A small image denoising autoencoder, trained from scratch.
Model: 20.1M parameters, 64-pixel images, encoder arch swin, encoder moe top_k, encoder num experts 64, encoder patch size [4, 4], encoder depths [5, 5], encoder widths [96, 192], decoder activation silu, decoder widths [32, 64, 128, 128].
Training: muon at rate 0.0016, 6200 steps, batches of 64.
Rows from block 3 of the decoder of a small image denoising autoencoder, named by matrix and row number. Rows with one number belong to one channel. Each number is 128 + 32 x the weight over its row's rms, rounded and kept within 0 to 255. All counts start at 0. Numbers have three digits each.
After each channel's rows are labels from the 100 images, of 14976, where the channel reaches its highest value: "responds to" is what is common among them. Only what is clearly more common there than usual is listed. The data: fractals drawn by 1,000 iterated function systems, in grey. In brackets: how many of the 100, against the usual share in percent.
# convs0: first 3x3 conv (decoder.decb.0.1.convs.0.weight, 128x128x3x3, each kernel summed), inputs 0-63
# convs1: second 3x3 conv (decoder.decb.0.1.convs.1.weight, 128x128x3x3, transposed, each kernel summed), outputs 0-63

convs0.89:122083111044145097139126139111124166128120123132104090110173138187143108137117064098086096097107106037109170174118092109150125141159150145081180096137143149078137074076096111103136118090122077
convs1.89:094137110084129138108111140100166096150136075087082091183143138076124159059104074145048135127126149146159144152091106139124127158168089144165146122082084101132109095137114111142066126095158052
responds to: dark on light (95 vs 30.8)

convs0.65:145116151112136096121114122199120107147160150139162149186121090098129106128098209145112143145123137130118132145109119112115108147133158142079118086113066132144213086242138138078121139162126139
convs1.65:191160044143129117088162137089143184143142113132119052075155134177102162156110084118167118127188146121117132093108135163140113108138107127189150141114109101134068139103152096150102154126171082
responds to: dense (80 vs 9.7)

convs0.83:103093073232141152157110138155158128134059145113113125123169111125152085158123157149115082150129131110184118109165114092162113104125136165194111065129179152120143098102148146075146110136148165
convs1.83:185136140094159041108130126155152154093168125144106127176091140150131150104098130102097166114106150172104130155108119185121139183181160115089125223115041160134076188119154073153098123132148145
responds to: dark on light (100 vs 30.8); dense (58 vs 9.7)

convs0.98:089105088176110094095106115161135108102094111110104140103170122103119100151140158129140115144083114162168080141113169063113131156121136125130103105168225111140135107106161150172142138255110107
convs1.98:124115130067068106152148097143106119096128123108181085110097116146123128133140113135132172074229088094106160131129110140123178123162133095095123217120065175099087141136111134088137156067157109
responds to: dense (91 vs 9.7); dark on light (75 vs 30.8)

convs0.59:047154065179103082081121114137117138066133110146115111131156088178066164140105109163128162095100133092108169120066118184084200121173117093147142104121159072101173147096109092130120113125118144
convs1.59:219049166115162207166103121110122127216118160116113228120133138107156082146159148114082087136127111142122113116148144105144036098080112121129127152195105103144126124129114192164127126119109122
responds to: dark on light (100 vs 30.8); dense (53 vs 9.7)

convs0.95:173144168221169120150118115189096131075135146160148143101199165162172076159160141149159148152083083129160067146131124172125167139071142143137158138185149074131141083171101173110114185160079110
convs1.95:087095075044080131145152130143134145201070102085068130137073103069074160122120121103152075079170159078142139079119142131141129099151099120085115115083101141142099168120146075126109141086133114
responds to: dense (48 vs 9.7)

convs0.101:129109134099147122136148110104098126141103159107129183140121132086158084144127135106135172115123147159137138120157141144128126136107105122084117176122000107169078167167145157116157129095135181
convs1.101:099157071164089120117160169139165148116137095111120082128142130164099130094142135192104088158123123124108083145129142120121164146145127137168077020076147140077211134100110081138110070166117093
responds to: dark on light (100 vs 30.8); four maps (50 vs 24.9)

convs0.28:112073117154155156134148136164144140172137120135120142102157114066133138129090118205084087147121138127100176093096126180142081119094123105195150161130174125123100154119066166112060081218087139
convs1.28:154164138136089060124081136141140135073128108096091090096123115217121146116145112070147146139129085120203128134156150137152209143155169139090083109111125120134133080130185110131151146109133174
responds to: dense (31 vs 9.7)

convs0.96:128164114119119134137173080158162086070149150102135122103101096092148103135151125133115104158164135064078113116145147121069096103090135139150105099122160171146156129128095083059112111125130185
convs1.96:133066131128060160140080094086087158162134120163089077116161164120113170103091109133141188086082102180128130142121138134141120143139120115088154163154118105106101064163129209178121127139170146
responds to: dark on light (85 vs 30.8)

convs0.64:155113097175115082186154148178110154111116133115143153100152112143116171085122110140139120160109136106037152153033108130139145144132161132097136128070202128108189059195117108125119151172162154
convs1.64:120158101148146152090101090094130067140130139118145124150134139192149073154113145099092156149109098143203077096135122082097135133125105156176111150155089100139116138124124124119142119129099124
responds to: dark on light (100 vs 30.8); dense (69 vs 9.7)

convs0.52:101107116254119158164106117165120148148122109130127120124165132147097167105066176154125098123157125118129189129136121149135098135094120094148156096130174049077219087186106115080115120126145140
convs1.52:134107149074129092107126170128134084081084127111134092143101126078112130155137128095144192162040165157129090158128116143091148132139121165096112205136042154155058153123105121134137089116105134
responds to: dark on light (100 vs 30.8); dense (76 vs 9.7)

convs0.70:116126113127136140160129110134124132106062148122125098136180105160141106187145103158155048114172126113110168107125140041146139109124122119079138038141178140126130135183153092115090156067142135
convs1.70:108071211111077135114099112119166116113133079112162113165142111139144156106146135098079219114070100198126079139065130175136168120064144119121092151119079156117166126151121152131148147110127121
responds to: dark on light (100 vs 30.8); dense (51 vs 9.7)

convs0.126:118079112136108173079121113118115136049097114094114121095153108167075144145163148092136174081138114087117167100114136128073138142162157088105150127156159126151179104145097097118102122159105142
convs1.126:181105132157176056132190156130104112177098099155159141154113116128195168127114113165116094125097180163152111170133132146178084100094101142113075116119117131153050156111173133117112113127149126
responds to: dark on light (66 vs 30.8); dense (25 vs 9.7)

convs0.35:142138134101093154083070155134146167243131152150118139133131092119115104108164083091141169097113151187111055166115126202094135131098129118168153156121125131141147144139133134128102191137093123
convs1.35:106155102155130091170194156095079083011124124097119111131114125115150144129093124169122124196108105061128187117143146102174103156135113167120080063104208146102120106134145081082140122116125162
responds to: dense (25 vs 9.7)

convs0.73:115129078103134123071105161101179120164084142121162111188146076115091084095114134100166180108184117156153161126163175103133173167128179207083157136085203138132152077153122137126124109114126139
convs1.73:146071161130106118164112169099109116120141071168103160037096167167104219118162121086084092178086139140098101141104116142124056143119140101112110153143041186159144168116124134122170133136102140
responds to: dark on light (87 vs 30.8)

convs0.57:153119115185168193147117152170116152128164176129106105072090131097104128116112126170140150189087111136154128124103162113118130163179129127122061140117114053087142192102133181182098087193146128
convs1.57:132186123128139147088122118163133052105108116104175182153126105123190115162174161124090139088150136085164128112124113165161110111075151109116220102126093188152144088129073100081135161091113114
responds to: dark on light (66 vs 30.8); dense (40 vs 9.7)

convs0.62:109116190159120117117015168172138129055122145115065172134136103131150101096138108093133152162140184159142076154105132189135160139181175126088157121133131150072102095119103148166084201092132139
convs1.62:220089055170116163097243121091149122119147110130136087070116116128108092089105122209102054127106117055102140136155096096147087108115072136151123139105105100156148124134165106118129074150096101
responds to: dark on light (97 vs 30.8); dense (26 vs 9.7)

convs0.41:121163137028098114155115075086071129112193170120151084124111139150115160125096110120093103125125100123117138159096091169094111084148143134123151170111125116143058123063108064081115015189145165
convs1.41:185114155087156107116156193143148106139077133152139162130133103121171099170171100159122158112088188113109159123190123097140121108109129155079136079157194175118184098196156144203114186068146107
responds to: dense (53 vs 9.7)

convs0.46:111155132068094117179133133118063068146077118122138108082146145174157141161119153131115110089092151156183126120205069040163133117088102152186177103107109134058133067125127152111078164113122142
convs1.46:104134099127150061125182137150189215155179130181088160197099117118100106150108137110131161136145145114094161128103191151094114140150162117108120204149157115196119130139126117120178151180163129
responds to: dense (31 vs 9.7)

convs0.100:125148117128134132098155158145148147078116131163096073127125115142171120113085076058099150106135089070117107121061127135121121124122160148131181026133210117115086110102152156106131083145160100
convs1.100:078063117140135129135123074120124110135113067130065071130143095144108096113105135177119117144153108191132092179077121089168158136175096142093105171071065188146103060110148168133124128167160069
responds to: dark on light (100 vs 30.8); sparse (69 vs 26.3); two maps (67 vs 25.6)

convs0.63:112129155142122147127054145167174082027086140111063044141155134205094141149137124076145148134108139103107130079135198119166087166109173172088120181128135163108147086120150130109121130093124096
convs1.63:174140097110134116157216116111072214166167085136105180111095083115157086100160125163127136133193120147134154122130114109104123112067080089182108094073130104126123093117124166129119134139105134
responds to: dark on light (77 vs 30.8)

convs0.76:121096125046139046149090131108143066077060105117139095113118129159136142124151074133142150151158116139122172135141102165136124156167135106072132108082141127120120113138106175126165117141200123
convs1.76:169117102116087172071123131100110203204130169168104153182064083134109129112089092108143125121080161135127105142098164095095108134074100122145145128186160105104129116086160134150117099120125125
responds to: dark on light (78 vs 30.8)

convs0.68:135198149144152131186139116161117121145139109184135111117109108138093110142097186148086127089166135160106113118173187093102166145091109094042136120124147144107160119172116081124148166127118150
convs1.68:111098104113110142075066138093097132148102122094168184149121162169119157158185149132177127162085140119098149121115162188145075106109152160181081099111123097153135123158100221122148134082154131
responds to: dense (45 vs 9.7)